From a checkpoint of a small image classifier: muon at rate 0.019.
Rows from block 12 of a small image classifier, named by matrix and row number. Rows with one number belong to one channel. Each number is 200 + 40 x the weight over its row's rms, rounded and kept within 0 to 999. All counts start at 0.
After each channel's rows are labels from the 100 images, of 14848, where the channel reaches its highest value: "top examples" is what is common among them. Only what is clearly more common there than usual is listed. The data: reaction-diffusion patterns (Gray-Scott).
# convs1: first pointwise conv (model.blocks.12.convs.1.weight, 512x288x1x1), inputs 72-143
# convs3: second pointwise conv (model.blocks.12.convs.3.weight, 512x512x1x1, transposed), outputs 64-127

convs1.510,223,233,215,215,218,248,240,257,203,206,271,151,163,166,159,259,236,217,264,195,326,174,174,200,176,240,233,163,188,192,201,168,218,166,207,202,130,260,266,189,217,223,242,197,225,177,187,136,266,151,196,215,203,170,177,229,272,192,139,235,191,195,290,178,109,206,139,236,170,208,130,264
convs3.510,172,210,231,174,242,196,245,261,293,272,254,175,220,188,230,149,182,174,226,180,148,269,202,223,158,192,220,206,266,192,194,301,177,192,246,119,152,199,196,246,126,181,170,270,207,217,260,268,162,257,214,177,255,229,205,237,199,210,180,182,259,200,300,203
top examples: feed 0.03 kill 0.062

convs1.482,183,200,127,182,133,157,205,229,172,160,255,294,155,191,171,228,155,257,182,211,332,207,66,202,257,221,183,186,176,180,224,180,140,202,221,182,179,180,239,236,293,207,196,245,200,204,132,152,222,132,224,247,291,244,207,201,224,172,171,193,188,217,220,159,223,242,197,134,226,185,202,166
convs3.482,210,169,239,157,191,180,245,231,171,172,200,195,166,174,205,171,230,195,225,176,180,210,181,259,192,187,250,287,144,231,273,198,222,163,183,103,145,194,212,185,143,143,181,160,135,183,214,224,185,199,200,158,224,227,249,263,167,157,149,227,230,178,196,210
top examples: feed 0.03 kill 0.062

convs1.210,195,187,189,209,152,227,244,202,291,250,211,199,168,272,233,216,186,230,153,222,257,193,117,178,128,210,123,266,291,180,252,225,211,160,230,221,205,247,145,240,217,214,263,201,194,170,192,193,247,169,240,201,192,253,207,159,198,151,147,206,142,227,165,268,239,120,171,197,223,227,158,184
convs3.210,144,188,224,169,168,269,236,259,202,219,180,167,190,245,149,203,257,243,244,185,175,238,155,219,151,149,209,167,201,149,226,220,212,206,174,180,118,170,151,223,197,185,229,231,170,294,178,186,232,235,206,205,204,187,162,194,195,182,228,243,163,173,178,139
top examples: feed 0.018 kill 0.051

convs1.168,211,142,196,226,237,195,218,265,258,178,278,219,146,204,226,184,208,177,132,195,161,157,206,220,184,232,238,215,248,183,169,233,212,142,225,201,195,198,165,235,246,206,120,202,252,267,280,240,220,153,210,184,193,188,242,187,181,199,181,178,115,234,184,91,200,231,229,119,168,225,165,235
convs3.168,166,171,235,282,214,174,102,193,205,180,172,212,187,186,193,201,243,181,244,186,191,189,218,218,250,181,190,194,186,189,182,214,127,192,191,271,142,179,302,215,184,244,178,192,163,158,133,230,145,268,199,226,122,167,199,240,242,139,198,219,221,161,105,161
top examples: feed 0.014 kill 0.047; stretched

convs1.234,210,147,184,257,174,205,172,258,236,189,195,222,165,147,187,200,232,241,165,197,193,171,197,218,218,166,89,157,144,224,252,273,171,183,253,192,152,231,222,221,224,175,189,224,189,230,207,200,143,115,234,229,253,233,217,165,211,269,220,219,220,152,183,154,264,143,155,128,168,201,184,263
convs3.234,227,284,273,149,121,195,232,223,192,231,198,222,208,210,207,158,241,217,185,153,147,128,256,195,212,244,233,198,217,170,207,219,294,218,214,225,214,143,139,177,220,193,186,181,239,241,184,187,221,160,124,150,219,185,154,110,159,222,164,222,196,164,204,187
top examples: feed 0.03 kill 0.057; feed 0.026 kill 0.055

convs1.175,228,182,194,222,182,177,250,274,190,243,233,135,206,259,160,195,108,291,235,151,157,143,233,190,159,122,202,192,197,145,160,163,228,216,221,176,242,142,172,190,208,239,252,200,168,161,255,139,232,205,231,173,209,124,196,192,209,192,216,217,138,278,247,138,189,175,246,164,174,264,231,194
convs3.175,211,210,164,217,223,200,200,137,214,201,196,207,218,280,215,160,229,282,267,211,168,146,244,254,119,191,195,218,176,192,193,163,168,220,188,217,182,196,168,164,173,255,173,231,168,193,231,198,209,131,190,224,194,192,203,258,212,204,200,202,206,99,227,185
top examples: feed 0.014 kill 0.047

convs1.287,202,211,217,208,201,178,165,207,243,175,197,225,230,190,180,223,155,184,162,163,172,216,196,190,290,229,222,178,208,199,212,171,220,212,141,68,232,167,193,197,193,163,190,237,170,259,247,168,208,175,164,254,136,247,199,204,165,190,245,174,103,118,191,147,188,204,271,273,176,199,227,199
convs3.287,237,177,238,233,247,209,140,228,198,169,224,192,207,260,231,159,224,209,179,203,228,238,230,274,184,212,257,163,184,209,171,193,176,187,174,151,225,207,244,213,192,161,239,228,234,223,266,207,177,184,180,160,156,158,284,150,225,205,204,178,258,156,271,224
top examples: feed 0.014 kill 0.047; feed 0.037 kill 0.06

convs1.299,179,152,168,116,171,145,187,179,209,212,169,181,209,233,207,203,206,154,168,165,231,201,221,175,240,203,143,153,201,208,183,143,172,164,235,240,173,215,208,258,121,182,184,210,268,183,162,163,220,260,266,142,247,191,238,166,159,177,169,160,145,174,225,152,207,164,202,257,209,215,226,213
convs3.299,170,247,242,221,286,204,230,175,250,166,205,223,188,134,177,159,235,222,206,189,286,202,181,199,229,176,139,192,178,269,237,195,144,207,215,218,159,219,212,213,243,258,119,139,196,200,236,180,206,181,207,202,196,248,184,214,182,189,219,181,213,216,171,209
top examples: feed 0.026 kill 0.055

convs1.488,219,154,239,199,191,175,179,264,160,175,208,242,129,210,167,192,183,165,223,190,214,144,128,203,200,183,252,298,153,187,205,246,206,172,227,107,173,249,133,225,149,236,171,244,226,212,220,167,234,179,215,236,123,163,230,190,159,141,233,250,224,188,242,216,142,67,203,256,242,183,130,268
convs3.488,132,200,208,191,182,178,224,163,220,193,192,193,245,210,211,232,251,215,203,192,186,224,169,171,154,241,238,230,201,199,232,205,127,190,266,107,238,199,228,165,160,226,200,205,212,223,169,224,206,118,165,184,167,224,199,209,201,214,217,259,155,180,244,155
top examples: feed 0.046 kill 0.063

convs1.349,218,175,176,172,151,174,164,125,201,197,191,172,196,294,188,179,202,223,179,129,228,206,173,217,176,203,194,173,261,198,270,161,144,182,195,206,226,184,194,181,180,199,163,212,283,175,163,207,216,153,146,220,272,205,204,235,133,220,188,139,210,217,226,231,162,190,215,225,193,154,222,311
convs3.349,214,219,189,211,180,202,250,135,71,149,210,211,168,198,157,245,175,239,198,193,124,183,196,198,275,241,230,161,159,241,122,284,266,214,192,207,210,243,114,204,212,148,213,218,260,168,155,244,201,192,234,208,172,160,220,212,206,146,172,245,239,193,249,195
top examples: feed 0.03 kill 0.057

convs1.421,240,164,182,169,225,168,160,115,249,286,171,199,227,222,259,128,265,162,135,144,202,215,195,178,270,251,194,198,219,154,195,168,226,130,162,215,195,295,186,194,210,205,210,171,213,183,224,251,200,170,167,207,137,176,230,211,185,182,150,152,186,216,172,192,181,166,178,130,147,195,153,192
convs3.421,203,196,146,206,134,211,237,168,167,184,210,272,164,193,231,199,95,217,238,153,158,198,215,206,174,240,177,202,232,147,196,211,171,187,156,196,229,277,179,209,131,211,212,195,254,115,227,185,205,199,225,213,164,170,187,158,227,180,231,249,222,263,199,225
top examples: feed 0.014 kill 0.047; feed 0.026 kill 0.055

convs1.167,201,161,217,200,143,176,169,181,230,206,166,218,137,246,228,167,289,258,136,278,233,157,156,223,224,199,272,270,157,149,148,259,201,134,134,211,205,227,208,164,232,179,164,117,247,269,224,137,244,212,220,204,154,182,232,215,143,234,278,227,147,166,229,173,154,230,178,171,222,271,160,147
convs3.167,200,214,248,194,213,198,279,183,182,168,211,218,200,134,237,203,222,183,283,240,223,211,195,221,173,199,163,192,171,148,301,227,202,192,271,249,248,250,266,213,197,238,247,272,204,196,160,283,232,220,262,197,238,217,217,197,122,164,209,157,217,248,231,265
top examples: feed 0.03 kill 0.062

convs1.46,196,199,209,157,165,118,239,175,214,234,185,154,225,297,211,179,295,237,204,137,187,229,231,222,168,209,238,251,285,205,161,194,225,243,147,231,197,148,183,132,184,226,187,242,244,201,170,158,209,154,211,224,149,212,203,137,176,245,176,224,205,238,216,184,262,198,208,162,220,233,135,224
convs3.46,199,189,145,183,157,195,257,271,228,248,205,91,181,222,172,213,217,175,230,221,155,263,163,219,158,68,232,242,146,195,228,169,177,228,240,156,217,228,245,211,217,166,129,186,143,212,224,197,187,201,129,281,195,243,154,235,226,198,213,254,176,206,165,278
top examples: feed 0.03 kill 0.057; feed 0.026 kill 0.055

convs1.14,212,162,221,184,129,249,164,151,186,162,208,222,205,149,237,157,147,184,227,238,185,171,203,239,222,179,200,164,186,240,221,225,209,240,288,204,215,165,138,178,206,212,213,189,199,213,228,270,194,154,264,239,200,239,190,128,197,151,221,144,256,181,246,195,182,206,190,200,219,101,230,253
convs3.14,215,274,192,208,244,269,155,160,197,220,173,160,193,182,275,223,206,233,173,267,213,173,182,164,194,213,191,220,197,138,218,247,181,198,144,211,191,183,177,198,199,197,177,205,200,104,183,193,251,223,230,188,203,236,185,200,244,106,223,201,215,209,217,224
top examples: feed 0.03 kill 0.057; feed 0.026 kill 0.055

convs1.103,206,159,201,121,179,188,234,118,229,197,177,276,188,192,139,221,206,232,132,288,205,206,182,201,189,174,157,237,169,220,207,168,231,140,152,251,204,188,120,233,241,201,217,174,146,270,169,208,298,194,250,202,246,282,153,173,221,213,233,235,152,147,136,233,190,196,187,285,211,233,230,162
convs3.103,165,178,186,146,221,234,99,258,187,143,239,141,252,160,204,192,228,154,244,190,145,254,202,197,212,190,228,202,267,244,293,225,128,207,220,229,144,247,201,254,162,183,188,213,245,214,176,206,249,161,242,148,174,196,186,239,166,218,197,236,206,214,186,240
top examples: feed 0.018 kill 0.051

convs1.40,261,186,205,156,180,218,167,145,258,211,210,230,220,223,261,248,161,207,221,306,204,211,211,216,122,178,163,229,160,180,161,212,180,175,177,140,143,180,128,185,168,194,220,119,195,180,112,224,248,168,232,252,175,210,200,181,205,206,156,156,174,171,190,208,225,215,248,246,200,298,251,257
convs3.40,212,219,179,226,239,263,236,89,183,176,215,139,165,179,194,139,113,233,169,202,121,185,188,245,93,190,211,145,99,213,138,221,239,285,176,152,216,216,242,174,180,234,299,167,234,234,251,253,192,135,182,178,133,147,182,197,197,203,277,214,204,147,132,218
top examples: feed 0.018 kill 0.051

convs1.405,230,238,237,217,225,189,142,196,229,176,227,234,212,203,242,178,237,224,240,217,144,202,158,105,244,200,176,185,238,296,208,194,206,317,150,148,216,218,267,202,183,274,204,199,233,215,191,139,233,172,199,174,242,216,230,239,200,133,182,200,313,185,243,185,199,178,199,119,168,138,236,269
convs3.405,230,214,207,227,186,200,134,194,230,211,196,187,156,171,105,187,181,248,159,149,212,112,195,220,253,202,227,254,230,208,239,168,274,243,233,262,183,185,214,148,229,125,164,124,269,192,213,179,155,207,227,101,205,228,143,195,226,165,223,208,96,236,257,166
top examples: feed 0.062 kill 0.061; feed 0.058 kill 0.065

convs1.41,163,194,243,272,236,189,234,239,214,179,135,186,196,227,212,256,255,192,180,201,139,190,198,180,199,210,292,137,154,156,199,166,211,181,241,176,256,184,264,204,248,234,214,243,173,241,257,218,162,190,108,169,246,195,189,201,221,211,217,159,251,161,135,193,223,223,194,185,180,215,235,298
convs3.41,201,210,157,204,232,188,234,276,246,246,220,131,163,189,237,173,178,167,206,220,230,166,219,150,196,203,189,286,188,160,176,154,215,174,239,195,188,283,186,239,171,212,168,215,165,185,131,221,203,174,262,184,302,229,206,153,169,307,174,231,209,193,234,221
top examples: feed 0.062 kill 0.061

convs1.60,191,173,237,173,165,206,204,232,259,223,210,152,214,253,147,235,233,288,256,202,200,156,138,252,139,177,177,201,244,194,222,210,192,176,143,117,181,255,208,172,156,152,248,168,230,159,160,207,179,217,175,183,219,212,189,250,162,205,203,205,105,186,160,207,185,217,150,217,213,220,135,113
convs3.60,260,115,180,177,174,147,176,200,200,241,264,203,210,209,168,195,156,182,197,213,188,199,117,263,217,255,261,207,166,175,237,188,205,221,234,237,215,224,176,228,317,213,298,213,192,210,211,183,250,186,269,153,182,223,210,287,146,216,223,186,182,169,191,230
top examples: feed 0.034 kill 0.0618

convs1.323,270,191,194,168,200,161,227,191,201,206,82,180,202,228,283,232,102,183,192,247,116,167,195,246,179,168,221,165,272,199,128,150,219,273,187,236,230,247,210,171,239,213,238,209,197,212,204,216,128,204,191,193,192,217,168,269,156,247,211,202,161,256,131,136,204,239,200,224,253,181,136,222
convs3.323,249,221,194,161,175,238,176,287,229,153,164,254,183,169,212,137,219,207,144,204,190,248,190,201,298,166,186,156,208,221,147,251,224,227,278,192,193,171,187,207,219,210,170,187,217,173,226,320,186,192,180,172,170,199,245,242,175,168,141,198,230,251,235,152
top examples: feed 0.014 kill 0.047

convs1.236,271,182,178,196,240,243,182,222,187,200,212,241,193,183,189,138,243,187,226,265,214,240,159,240,224,173,191,169,200,181,189,125,233,233,256,160,242,161,236,113,208,221,220,186,311,244,240,153,198,112,239,224,228,247,190,148,193,213,242,210,188,163,163,164,200,229,266,238,149,205,210,151
convs3.236,186,236,179,208,143,163,106,224,154,182,192,188,239,194,220,199,221,211,172,182,170,276,233,295,306,179,187,157,209,260,186,238,245,212,180,143,242,207,184,228,178,144,299,183,149,238,187,177,125,231,175,241,184,245,122,217,177,206,223,213,159,234,199,186
top examples: feed 0.03 kill 0.062

convs1.334,219,211,206,128,179,231,214,243,228,175,256,210,170,143,184,209,198,251,162,158,215,230,204,246,245,206,165,171,190,127,236,169,230,210,156,269,99,277,238,183,191,195,168,167,234,161,253,208,251,219,183,289,193,201,201,162,277,205,145,172,204,220,180,185,328,220,160,193,215,178,238,162
convs3.334,152,200,206,234,247,269,196,169,144,195,221,199,197,207,198,121,189,177,176,239,149,125,198,215,234,228,213,248,289,132,278,233,226,256,209,129,159,140,235,272,161,181,280,309,214,242,198,260,230,224,141,288,217,175,252,204,181,221,129,211,183,165,271,139
top examples: feed 0.046 kill 0.063

convs1.412,195,263,215,267,227,199,137,174,183,145,126,183,210,246,238,118,184,181,173,160,202,194,180,235,183,233,202,192,170,146,202,195,235,200,244,215,125,225,196,221,192,81,222,261,215,190,158,157,290,175,225,212,207,196,197,168,156,238,226,172,207,198,155,209,266,215,168,293,196,225,163,238
convs3.412,206,214,279,185,235,138,148,197,176,251,194,217,204,164,278,151,197,134,238,184,168,189,226,281,108,158,196,179,168,123,174,213,141,218,109,244,198,175,255,210,244,261,224,193,145,190,170,245,246,236,241,194,219,136,221,267,230,194,200,226,159,144,212,217
top examples: feed 0.034 kill 0.0618; feed 0.026 kill 0.055

convs1.366,198,203,166,262,146,137,231,245,221,183,100,196,172,217,207,165,137,195,101,223,243,230,160,151,281,182,246,237,243,235,204,226,197,223,179,203,265,142,239,289,255,213,106,213,261,170,233,189,206,170,259,145,268,191,201,236,265,200,186,152,244,189,120,261,179,200,211,167,234,205,195,175
convs3.366,225,246,217,208,238,180,154,127,134,246,243,216,273,221,209,210,185,164,192,177,167,236,229,178,194,222,248,133,187,260,213,222,122,261,206,123,155,156,211,256,261,273,163,260,220,221,192,154,176,195,160,205,197,157,204,232,234,183,255,201,141,169,216,134
top examples: feed 0.054 kill 0.062

convs1.119,195,141,147,146,174,213,185,172,156,238,212,198,224,218,259,230,232,239,168,266,139,263,195,183,226,194,174,206,241,200,230,179,208,275,205,165,151,238,193,179,233,176,160,211,164,289,164,225,269,179,239,246,183,135,257,239,213,126,151,204,192,220,253,224,248,205,216,190,204,245,172,163
convs3.119,181,179,243,184,197,156,158,203,214,153,207,217,175,257,225,176,123,207,249,225,293,173,177,213,352,199,187,159,284,193,137,240,237,195,168,156,193,186,195,191,208,201,230,283,192,221,246,205,165,266,227,237,171,197,212,202,201,150,234,252,231,207,184,199
top examples: feed 0.046 kill 0.063

convs1.233,234,166,199,197,174,122,227,193,262,184,178,224,218,162,275,150,199,77,212,295,290,194,170,167,155,231,222,177,155,157,221,133,182,264,233,215,177,227,159,279,155,203,153,147,129,141,211,229,151,157,180,163,208,266,200,130,217,183,245,194,176,230,245,232,195,173,284,273,203,225,205,225
convs3.233,233,163,216,213,236,216,164,204,226,196,254,211,180,269,174,212,262,217,186,123,225,191,218,179,177,186,155,168,201,186,190,198,224,193,245,181,174,229,251,211,266,256,140,142,151,248,197,230,211,185,168,195,225,192,218,165,220,201,209,186,245,206,170,211
top examples: feed 0.03 kill 0.057

convs1.471,240,225,174,108,158,222,225,213,249,176,174,160,97,269,151,253,242,162,232,107,186,308,156,217,198,282,218,177,153,257,224,181,199,165,144,216,201,225,214,254,193,241,181,192,199,197,239,171,147,217,213,118,202,193,202,160,215,172,211,241,219,203,234,235,204,129,218,165,175,212,190,212
convs3.471,206,207,167,251,236,218,208,206,176,193,191,241,224,196,234,229,204,142,253,191,212,328,219,226,194,111,220,235,206,218,214,163,212,154,181,149,220,148,168,155,153,199,224,207,166,188,143,220,217,150,171,197,179,159,213,215,232,225,176,277,237,236,200,276
top examples: feed 0.03 kill 0.057; feed 0.026 kill 0.055

convs1.165,160,217,206,206,204,285,188,180,150,245,95,138,230,177,210,162,208,269,156,192,135,224,179,189,147,164,231,298,229,224,179,247,215,127,276,249,234,166,203,167,247,196,185,114,239,254,188,211,202,212,213,248,196,169,237,177,198,189,147,263,188,246,286,181,155,228,206,156,150,205,216,254
convs3.165,200,223,185,195,194,223,146,217,194,212,209,141,150,241,188,180,169,188,171,138,185,222,256,189,260,128,204,187,171,180,222,171,210,235,246,166,264,287,140,170,216,187,151,249,198,163,180,192,263,268,196,172,238,319,171,230,185,254,176,174,212,162,144,145
top examples: feed 0.054 kill 0.062

convs1.170,233,67,189,214,178,172,243,154,182,184,237,175,162,220,214,209,151,227,175,173,218,227,221,189,184,201,272,144,238,182,216,133,227,123,208,180,191,134,168,250,169,149,251,240,240,255,246,267,97,199,191,194,193,152,132,151,237,267,230,246,156,183,176,230,210,202,214,209,232,244,208,131
convs3.170,208,172,177,177,164,109,184,223,183,196,190,122,207,158,149,142,158,126,195,223,223,191,264,143,221,268,226,188,205,243,223,179,184,202,223,194,124,190,215,223,246,282,164,175,229,193,167,126,170,309,301,242,217,168,251,270,180,179,194,189,177,201,197,268
top examples: feed 0.018 kill 0.051

convs1.437,122,207,165,137,155,189,177,244,135,262,205,215,144,159,222,155,149,210,210,155,163,241,224,228,227,245,198,279,227,222,196,199,154,234,157,170,226,202,240,242,223,130,202,284,206,159,206,268,230,190,230,255,240,207,169,220,187,254,254,231,219,191,179,207,189,162,226,164,182,266,239,211
convs3.437,203,189,205,189,182,202,202,222,197,253,162,196,196,193,190,207,183,209,250,223,167,219,186,151,218,198,255,272,199,190,152,152,188,273,216,179,242,290,255,152,212,117,208,203,219,254,110,245,216,210,162,204,230,223,173,212,205,186,172,225,183,226,161,158
top examples: feed 0.014 kill 0.047; stretched

convs1.39,147,127,286,200,136,208,214,177,169,183,169,236,267,156,231,201,214,231,191,185,202,196,199,180,261,189,219,207,259,210,189,268,236,206,182,149,207,203,217,214,216,157,194,158,232,281,177,235,184,152,158,271,123,267,194,272,199,212,201,193,243,244,144,144,226,168,186,243,230,105,221,216
convs3.39,199,87,133,250,167,111,165,142,203,253,190,215,97,175,171,133,243,233,151,167,218,206,229,226,192,213,185,225,221,204,185,138,181,166,218,228,208,170,161,181,211,192,253,217,264,197,224,237,212,148,172,188,236,187,225,264,175,229,241,234,194,207,210,204
top examples: feed 0.026 kill 0.055

convs1.213,224,179,145,125,236,180,212,214,148,234,234,153,155,220,127,169,171,220,173,156,166,230,202,173,243,173,198,215,182,122,232,219,126,277,285,223,189,211,194,222,178,119,147,251,246,157,173,217,189,172,131,212,184,186,221,198,188,208,203,191,156,220,149,155,217,245,245,143,138,211,167,183
convs3.213,213,128,222,182,167,220,189,209,117,276,220,241,252,209,244,218,236,170,190,146,185,116,236,273,186,139,280,215,188,141,302,175,195,216,219,128,189,209,143,164,210,276,187,173,229,176,213,208,196,253,212,217,170,229,147,139,183,114,209,192,202,173,215,151
top examples: feed 0.054 kill 0.062; feed 0.03 kill 0.057; feed 0.026 kill 0.055

convs1.447,274,278,226,212,282,196,191,180,178,192,200,224,180,173,168,217,310,220,252,223,208,165,260,175,262,178,172,195,205,186,169,198,174,161,128,195,164,194,195,223,212,225,221,196,194,248,191,162,180,208,159,213,156,214,183,214,137,199,212,165,178,227,197,166,219,211,209,220,178,194,170,157
convs3.447,157,182,202,239,201,174,192,207,217,210,217,181,149,235,168,201,230,102,137,258,226,202,159,178,216,181,205,133,276,199,112,245,186,248,167,206,239,119,117,180,170,210,182,229,172,170,222,169,217,199,115,142,227,234,218,234,214,187,182,240,269,191,171,186
top examples: feed 0.062 kill 0.061

convs1.121,174,218,259,213,216,192,229,207,178,147,186,211,171,215,215,155,261,240,216,173,164,204,252,170,216,164,172,182,200,219,249,129,252,159,214,151,221,158,195,143,197,171,181,267,197,249,228,197,188,208,241,259,227,204,258,166,235,214,228,220,241,259,197,220,196,164,214,71,188,281,210,228
convs3.121,230,127,175,227,185,169,238,200,152,149,114,116,312,240,284,195,120,218,164,157,159,209,170,302,239,243,208,209,197,207,215,106,180,147,186,207,145,207,136,181,143,193,192,193,273,269,187,191,204,198,216,168,80,205,285,167,184,235,175,275,174,154,190,190
top examples: feed 0.03 kill 0.057

convs1.465,243,202,271,240,205,217,122,170,211,247,246,46,180,193,193,197,201,189,186,197,163,255,218,228,239,164,248,115,180,227,170,140,160,178,221,145,187,183,187,216,222,222,223,280,224,263,187,220,208,154,254,275,84,206,179,164,257,202,232,245,187,136,243,200,220,192,135,186,144,234,209,197
convs3.465,308,215,223,256,226,162,229,234,219,205,173,263,240,152,240,223,139,188,233,159,202,258,174,218,168,183,241,217,267,195,169,246,156,202,231,260,259,196,241,162,104,203,219,173,216,138,217,216,199,206,190,278,204,174,230,226,251,205,198,246,112,258,239,163
top examples: feed 0.062 kill 0.061

convs1.375,222,222,238,357,194,226,143,210,203,148,223,208,252,183,104,197,246,251,217,160,194,171,246,259,215,171,216,268,144,132,205,169,219,148,209,230,236,182,219,143,281,260,200,252,269,222,207,173,129,259,172,171,184,199,224,200,242,184,173,211,240,181,145,181,296,310,255,156,210,151,170,170
convs3.375,116,178,225,165,155,192,161,123,185,162,179,227,222,189,219,151,236,158,225,152,224,180,215,156,114,202,159,231,238,205,213,214,176,211,197,157,225,201,194,183,192,287,231,194,197,149,227,249,170,194,182,137,174,226,243,230,210,235,182,146,186,141,221,130
top examples: feed 0.054 kill 0.062; feed 0.037 kill 0.06

convs1.483,166,268,232,213,177,182,166,209,86,156,238,182,185,253,216,160,202,182,175,204,197,166,133,188,137,177,181,169,215,177,171,236,194,219,246,208,156,283,229,247,299,213,208,211,222,235,214,131,196,135,90,193,198,128,253,222,155,241,184,194,190,211,228,199,183,235,245,212,220,206,228,156
convs3.483,186,248,247,226,187,177,224,164,165,239,173,188,219,285,198,186,196,158,132,191,226,218,211,170,181,271,256,140,205,147,150,186,210,151,115,258,192,257,190,142,232,221,216,234,174,212,216,166,197,187,159,234,163,242,225,113,224,186,171,150,185,196,241,181
top examples: feed 0.026 kill 0.055; feed 0.03 kill 0.057

convs1.357,224,212,149,224,229,237,257,193,156,191,271,194,237,137,207,215,160,156,192,228,110,181,180,219,199,208,221,143,213,192,216,200,164,200,194,210,220,225,150,174,242,205,217,184,191,141,227,169,199,181,201,176,174,192,234,245,176,208,204,199,216,203,257,229,194,193,131,264,226,206,135,214
convs3.357,202,180,184,204,199,141,182,174,195,184,217,181,243,153,169,181,187,211,178,190,175,215,179,195,130,153,257,204,142,143,218,208,199,189,185,176,221,178,201,194,198,198,197,187,209,156,250,189,169,220,227,191,137,154,168,278,218,193,181,254,234,225,270,122
top examples: feed 0.054 kill 0.062

convs1.130,188,191,231,299,120,215,259,185,214,166,229,191,283,117,210,195,168,197,160,180,245,160,156,192,205,116,200,173,257,246,248,175,187,205,190,257,258,141,173,196,158,179,293,201,150,175,185,130,223,179,248,190,256,154,199,237,177,158,226,222,158,213,182,193,176,192,145,193,149,206,252,234
convs3.130,180,155,198,167,131,257,150,212,159,199,193,172,193,255,218,223,153,132,158,201,184,198,191,233,199,219,189,148,181,252,157,200,170,212,234,166,198,242,177,242,215,218,182,233,203,227,186,216,209,222,204,210,200,237,212,226,186,153,207,143,238,148,189,192
top examples: feed 0.026 kill 0.055; feed 0.03 kill 0.057; feed 0.037 kill 0.06

convs1.402,167,202,152,134,181,139,156,196,171,196,202,188,271,201,141,171,194,188,158,210,245,270,204,233,222,221,174,204,254,208,217,230,188,261,178,188,231,274,135,274,242,178,175,240,294,188,204,231,182,204,133,197,210,262,190,200,240,222,206,182,263,137,183,161,201,173,136,229,283,168,213,186
convs3.402,152,111,195,192,174,258,260,231,190,211,285,185,190,171,186,103,266,218,183,129,178,155,106,215,246,212,234,223,237,167,227,250,221,194,158,206,137,228,172,227,221,181,213,148,205,205,211,286,194,164,146,173,215,203,250,169,212,231,238,157,188,181,174,157
top examples: feed 0.054 kill 0.062

convs1.495,148,205,180,265,158,175,216,183,178,193,146,186,181,150,237,195,236,237,154,194,208,208,150,177,153,220,289,209,223,84,135,231,161,177,259,105,145,214,187,170,192,111,268,225,233,221,116,221,211,192,246,195,188,197,279,280,245,197,183,148,252,223,158,184,180,250,154,258,273,159,278,231
convs3.495,177,258,221,319,154,238,156,194,172,218,101,225,149,260,177,169,173,234,164,182,259,202,250,163,240,288,167,264,193,240,172,211,233,130,210,210,206,146,214,192,147,211,235,208,181,200,221,144,179,237,193,163,271,206,206,242,171,181,155,172,197,182,188,207
top examples: feed 0.026 kill 0.055

convs1.158,259,124,180,126,207,217,208,237,163,97,184,201,143,274,237,174,218,197,153,157,247,156,160,211,187,161,203,164,157,186,194,132,230,190,243,204,243,201,209,154,157,180,256,196,185,234,208,191,165,158,225,185,225,274,233,244,194,235,187,212,185,201,238,232,260,193,239,286,195,230,200,217
convs3.158,278,105,277,198,161,309,210,225,203,181,226,235,253,161,251,183,193,278,171,214,258,190,213,130,233,128,249,192,154,217,210,189,190,155,201,137,168,215,188,233,175,234,194,162,157,266,218,199,208,210,243,181,286,196,166,175,162,172,201,186,222,190,172,267
top examples: feed 0.037 kill 0.06

convs1.439,154,175,178,186,204,290,174,217,263,167,292,282,144,194,201,181,193,217,230,231,280,209,125,199,204,234,195,191,190,148,211,186,164,137,148,167,193,214,182,151,248,200,227,210,225,113,162,188,236,186,145,270,187,202,202,182,219,225,201,244,181,154,217,251,176,193,226,211,115,206,173,150
convs3.439,226,277,178,178,221,257,243,225,217,262,225,185,175,227,225,207,147,256,213,255,165,269,227,272,84,205,172,218,261,204,239,246,194,162,194,196,215,267,195,247,207,207,186,189,171,241,201,114,229,239,260,224,182,219,195,190,211,150,191,247,289,290,234,60
top examples: feed 0.046 kill 0.063; feed 0.058 kill 0.065

convs1.284,209,206,224,191,121,163,149,184,127,217,182,217,176,121,190,211,261,153,231,211,182,175,269,175,292,180,176,208,199,251,208,166,144,228,276,196,181,135,205,243,234,209,187,257,132,222,207,202,155,276,180,304,271,209,200,163,180,218,214,154,215,196,217,225,198,295,150,226,168,138,160,247
convs3.284,167,173,145,162,185,211,237,280,177,178,195,138,146,158,244,184,235,270,229,179,123,134,202,190,231,249,139,158,157,193,165,245,214,262,228,161,257,279,179,231,230,231,193,182,247,153,193,151,180,285,188,258,224,235,221,164,227,152,222,142,165,157,149,246
top examples: feed 0.037 kill 0.06